config.toml
model = "image autoencoder"
encoder_norm_position = "pre"
encoder_mlp_ratio = 3
encoder_head_dim = 64
encoder_qk_norm = false
encoder_parallel_block = false
encoder_layers = 8
decoder_blocks_per_level = 2
residual_init = "none"
muon_scale = "match_rms_adamw"
batch_size = 512
final_lr_fraction = 0
Rows from block 1 of the decoder of a small image autoencoder, named by matrix and row number. Rows with one number belong to one channel. Each number is 500 + 40 x the weight over its row's rms, rounded and kept within 0 to 999. All counts start at 0. Numbers have three digits each.
After each channel's rows are labels from the 100 images, of 14848, where the channel reaches its highest value: "top examples" is what is common among them. Only what is clearly more common there than usual is listed. The data: seven-segment displays showing three digits.
# convs0: first 3x3 conv (decoder.mid.1.convs.0.weight, 96x96x3x3, each kernel summed), inputs 0-95
# convs1: second 3x3 conv (decoder.mid.1.convs.1.weight, 96x96x3x3, transposed, each kernel summed), outputs 0-95

convs0.22:595487439465532467463580509479478462459464521499495556510635517508486504509524414536506496548520476475485487532486541513550451488494495445472507483504494586454439507496451558428464499461530522481526577464486460486507467511559531500426461556516519477471497531595497432539512547493508524484
convs1.22:484520528490452506513516583533440502545456527488438491463489536478563515547535517475467438508528519521480527498528480450439529461558504518519508466401539536430552451466481531490402481554502556541460412469442503481480515492483559429536512553462450503520507531493479547537486489438533449423
top examples: dark on pale

convs0.44:451532519493472523486509445535519567473529507497498476450478467495532445519525550508503532431563573463499441542469570546447518452581547504507484488518509503507614423547460496471477535454593443490465440535471515510542555461463480478449546510504516486453470473547527579483500471447471461521
convs1.44:556510506403607539539536495482496514539484494423442565544522486549441485533512499508471469479483380502529523514467555486492489532498475547515480551512502541489438508473475515546504596486498490543514465496493452490469519495551571475474532505528491517543460512538481401551477529410490439527
top examples: glare

convs0.36:501496538495462503560506559511477519546611581516549489494520490502418548494486440460509491487520467506512471499469511445469568515521498579473516539524489536468506537452488407423494517526443523426467486514466482461445412474591566502497570491526532500542557466498482502432492498485494463547
convs1.36:562530437491492455484510437526575435512496476550538472537474537449529579488510492519476526503516547489514504513453486451439423541452536493498536547522456574513526546532516457503560399615503536498499570552504586503496476451475480539500481457550485468449505441515491519482525530542505540486
top examples: white glow; first digit: 7

convs0.42:467497508515467537491520446450484482502498522522542495491515535507438461562527464453535510541534495511481455532471467511564522485479475478361534512593517507474445508519452438493548482439430539492472526407468514508520476479489487507525496523399576430561488514506514458543578444438509488507
convs1.42:417528558465520518447496517500594521489514544536458504464485507495622526531491559574515502433512466426581509518578524470466547482424534529481501538523491485584478532541495395487472480544534527514497484545537528548532511471485479515565472523519470510522529460496470501443532511531473552498
top examples: dark on pale

convs0.5:471443460484528527470473524588510425546538441474485521597476458511485453553480414553473513463496523452402485465484436541444487466501525490511456454454450559512469516461448559586441476447506532507494516442473447535487460523492499499473552516462517469502476489457512501457488547523502565464
convs1.5:473587461482415501554569418510461525378489507501507510489515455448512437518533512510503530574565504496496444457461518494509510463503508553497447513517498492530464498532581514460587413535473488468493532546432506491481562511476485480504473482495473546466523480491463505554536451563574465521
top examples: dark on pale

convs0.48:548536498492478492500487561466477440491502448500552535527522505509453561527524558503418487451442453355466466406514463451512522449512522533493520491492523535503449435514480495502512513469494530474497499536559551575501459445529458498439603503444486454511460481523558462481511517561491525482
convs1.48:548505535486543495481484477549484460543569482449534457505446545458516464450462461538413509507443532531546472529507430494546486551462471529445507527454522479521550495494521554572476539540478473535533528521494477399521533598479481514446452514583497486418526534433437495521505493528524546466
top examples: dark on pale

convs0.20:513453447501477515506442462546488438476477530521450571626587498580444514478497449528519455480479497487490552570515471484532513507537489552465564515559502543483526491463568542480452496476524465508492512540501452558554433488544470455491493448443497512565483575474531451513507450464542494529
convs1.20:411544545469472460489468460472493520520517447447478485465457515493468453500457456514487571396507519522522550482509508506499493537490466483487557485476447546566538531469487513524505471441456580450527403458443414470434525492532459467484504528487572532508537485561545513459488412515534457472
top examples: dark on pale

convs0.74:449554545477524525511552460420450461441499454533558602536463514478540451522474523490470488458482545517538514500506482517510498573481508431526476523559501442552474508429480538459494538576559508510525419565548536543495490503421526558560416481544471468461506471476506519514492483493499520442
convs1.74:522477493557512504514484539514493579496491449467431501487581566542502476438486518532516506431536526496449527516519431543447428510593405511464512475473491445509483513563485524507507486483489515527485486481471581543556485498608507511453465489402545484519508511511444501481517553540490436555
top examples: glare

convs0.73:580472472484515487533496488530481583538488496504467456518513449494459450430493499460558502576442519501556522461488539518492528519510497482459535458463470466470458498545506596483508529494463482529459548523428454474488422442568550466465504487441455439510595511505559543591499529483519557528
convs1.73:515510585480514522473502469466487505480460515478556488546563591464574491511501491598471518514509595562496475502469438445505493484428507508512479508495489594450520406497508510521531505498496572478539472546508530446453507501509534520589496524572490583496514500511527462529537453457478556451
top examples: blue glow

convs0.51:463473503447491497524441493437482519536521508524510489515461437482459483410525482435470490493464514515525547542502469460449513554541553549525472433572526510434479486547569576517578479458548489472469494458475531508505463519551479413558494427462518586498496540566474543457469569493463497512
convs1.51:443496491541460437481528490577508463456477442551531497482492567546523459556595511606493515549504446478488486468495509622563473470524430472461458528487521503475502523418501461465508552473459522482558466479463509503479562468514502498517507444538490523555471454510481542448555462501449535493
top examples: dark on pale

convs0.88:497478464507500481523432523540480517497447538490492436427573484441470492509525516483483506449490382520468419445517509458479459504553373451490494414476549526475540488537482516499527525517559528496388499473527513507488412487512494490502501509489562505467476484529460484409537504491484486540
convs1.88:495526474514532506502513474510501506462474465572420473501401534516476490508555402500548502519482465479530523538540493547453464470483605452459500517484494532483500598421499518472480503552436536492515447540432565501539528529481449455449454501511440506535560534478475521579490439537511545505
top examples: dark on pale

convs0.8:500486472496523469558473462525541516478454456432506477375531423537504457485498476482436471487466547465562515464437571465477429455435521428453472490491515522487545508511497519482558508468537519491494494602484531454507508495505509475543495589476439497546507450472596534515558539479495526504
convs1.8:500485515450538515436496518482518539521507537439436480513526511581541470486550500543435437557536507511506555527519519452476527481579535559514510465437557467484524462491479528513442568394476548491484511482478467525512520573551485539507541469564459526470502513569420504563508466419487537457
top examples: blue glow

convs0.93:488504527513466539517587417497556487483476442478460541504495512562568548558529508497507530418536520514453408562428479477532492465524499513519482454590465555497498518482499557520488501437468470499493493483558519433426449485517449518456486465558491485480466439500443436488459542434497466531
convs1.93:575490539534503546494465494498466536462474514562519525549554512447506539533467429466563509514492593520537569527446535491425423517449536476445581571494527502492549435532500427519526465510492453540550445538502464473494553496518484473583471531502513549484529492471546528479433541544517495488
top examples: white glow

convs0.28:468482447484546489501441529541564536507516495487419562482475448491475482475494465507515491515418474516495531439550469566547576489544486502501478484494431447501511449488541478571493530449465483597516398512462472498516522451402521479546517434482461491516507545477520474582458502474494564459
convs1.28:508436513517555476513576489438550458518476487529488438428565448398487503494470441448504501464463475532480456525492450475463488479496600581519553466545533580477414521408500459450512489559484500481502519470521496488475502475523483441466503484481480484529439435491499460454472531511504515552
top examples: white glow

convs0.1:470522467522483520502417467479532486506515546474506519494572429515459497557548457506524496399469433528551481459509478430536524510458437508443442515564462534511576484509502457475506506473513536402473498477434526475436489479550566448509492542434545548465503446449468501553426527487500499497
convs1.1:452510520522515468495519484531560513544492564492448482541412529445390486497565529505501444505513492449540452500512502462495475524474536512481502445514536566466508410446492556510448457549404460557489547512542520577591559557483483488478493542459458468425483478533498481492502453506503511501
top examples: dark on pale

convs0.75:579488510607468534518568448486528475445489507534510461541492536589543552534464459492465550475544591506510411511477500517482474492526491490486443539459547544496469522466485558506452485535498460521452456486478498469548498541566522556492519571540510543572447516455467521490505446415521505527
convs1.75:531508489488450527511441591507497500530564493454530578494476507580549542409427483500484473458538495525486501481547473507538562498611486581518528468467528464520544490530545486525520479520553478483463511597527522479501492529446553479435539505488490471445472538579536538502502510446532433493
top examples: white glow

convs0.70:548503467409534535529478506554519492516510528540463473463512449487520497465515438529554442456502484527494562521498508477419490517537494580509517439475490510530506560529549490517504522489524498492464599543501484517521466420543565496530532556507496576435476523483360512514508607509490507493
convs1.70:437508479481553466601550479497488497457438408504561514517543466434452516488611500561517526516511559457503492464474464530552462483521519525471464505521413474460495517491494436431493507498517545474497508540477500532482492470452494517458506564450473527493451507566515454492497411402532479519
top examples: red glow

convs0.86:492523547477453504523550498474504541458568462416489494516572494534486449486529517586474501475405464463491492537513485535472472457554529497442476481575452504569482478519553462514505571529560513510519499524530437481454525475515523522501453350515543461511457529510535524474517526439494437485
convs1.86:490510490472533491452457508533452538422453518536490494463543537441576519494528509491530501557556486490523490561395455487577499480562481466568468483453504493483536539456470511404534515530484504530528519519520511505526556446504447479444490450535472511434452472377495502451482531491459433516
top examples: glare; the digit 7; third digit: 7; second digit: 7

convs0.77:420484504547465447558443528567478503533494487454493462570601478464520475518517524511449436500464442552419454511468481468524505526481449515533494531543520461449477561481445508575506490472496490473549470465457495554521519525502493562516465535505482469554529489421530534529511585399477489533
convs1.77:508458496496517495541479516494512519478478527548535554435430529465548578544567445531471572545506521457540509454482484571521452493441494404432494433579469482471572583460498439497506511518470550489557531564539539511489488477472502467489432475525459523480487463457513527458473486577489486485
top examples: dark on pale

convs0.16:485477533511474547535548460510477518543500459449503452510464478542542483443450431575516518548556461501518493531469464506489383517449522493524507431573527493546520496508455595526484496483546540501551522508527451497530610514467548525517458496528506507560467496438468504593536492582534514504
convs1.16:494424461490489442478503576439517502489455452500466485468458460536495499539534445527524523501500449406518552449521483503502462506552507513406486490503572500504475520444515438426442538484454429522452475500447470485453528482559421487420579472463500488477500544460508514481481500439427525473
top examples: red glow

convs0.59:495445516546490442471467484450532447509451504497551466476451536535506572492520531525517521505460530552537430487486482481463478432550564506506479503519539509467576571509467549496521471473577394432478514507527512420485480548599500480408444485456527530482505551485489464539502536447481541480
convs1.59:442540431539545488490560474509523504524499520502452552492508420475495538483426557566562504484511491500537571558523559493460459531479507552476493450467559484458447440560545534516586516478465458518493556497485570497539524443466538493514523593505508490458477445524435455502532449465537543527
top examples: dark on pale